config.yaml
norm: "groupnorm"
batch_size: 64
epochs: 1.6
Rows from block 3 of a small sound classifier, named by matrix and row number. Each number is 500 + 50 x the weight over its row's rms, rounded and kept within 0 to 999. All counts start at 0. Numbers have three digits each. After the name is the row's rms in percent of the matrix's.
After each channel's rows are labels from the 100 clips, of 14976, where the channel reaches its highest value: "responds to" is what is common among them. Only what is clearly more common there than usual is listed. The data: tunes sung on syllables by a formant synthesiser.
# conv: width-3 conv, stride 2 (model.blocks.3.conv.weight, 96x96x3, standardized in use, each kernel summed), inputs 0-95

conv.41 102:479559507404486546438564481468473486447517505526547574521513492513594485552407513463493502538477560497531423485438582503495558564537491443496459507492362526491472484475501523556563562461543510509598430446478562432521522568454552612472446413439489583570507513491496457567561457520560529613
responds to: child-like voice; the note B; first note: B

conv.42 105:536442545450505510519401490520506572466569522579424498463476499483521613500523533435517526520521513515515482558548423421383500482551563506548476468504537565542406545530520486437467449462447458548507569465462425415483513518556559624405392544444447520490530504482570572478497467491484494592
responds to: deep voice; the note G; first note: G

conv.35 109:523558463484524419416502436496454566436487539454485500472529525500542516422508530464445505539522432477515444419452372516491521478468535520469530468412625557449590440475478627451546474485455441464559576574508507434559422531459514454502511505562506413584548531494476403520504536518496438462
responds to: the note E; deep voice; first note: E

conv.70 090:477464465511487363453478535447540440552436527420482561535503552375639410538516443524425390499587487517517547528489502538520532483512470564533433461568509555503554446533598495494492508476543448476520491538569532564573519466566538496557508431422446486442470517503503528534450478437561465470
responds to: the note G#; consonant: /ʃ/; first note: G#

conv.58 096:525535476523476479460485445383534486512457461499555597469582484448661468536455537470486472488507563441543466463425446469487571512499559554499523487564499440520532485426673483511540482420514491504468491555541418515526497497508565449584460496548458537456584494535483555476538591542532437441
responds to: the note C#; the note G#; consonant: /ʃ/; first note: C#

conv.38 097:525442459541461451489490439560422569539549543553404413534522498503406515500463600536516457551483496535609507482565537574569530376523518518506468520538485520481570491561508536442436488464507483476431523481530450599472473456548507569560449419559512574584507494440537445452467416569513435492
responds to: deep voice; vowel: /u/

conv.73 100:496483464543406452516468462386439481416531448528490532439536494512409498473461495462531521460391487424547494555481532414494481524490517507535597539497536498478435487493563473621478462452491517432538447525530470568433463433479580497609506545525517490587460443507587596493439542569460534416
responds to: the note D; first note: D; consonant: /d/

conv.80 103:508572441491480486480509592419518468566523465517494579426467507575427508496540435544511477485496438538487531599469530520554488523575490467444507459505544491504449567461608544493594598513579563397496493449452403432528402517477489502439515494481440424566466483424545427529422531453547533534
responds to: the note A; first note: A; consonant: /d/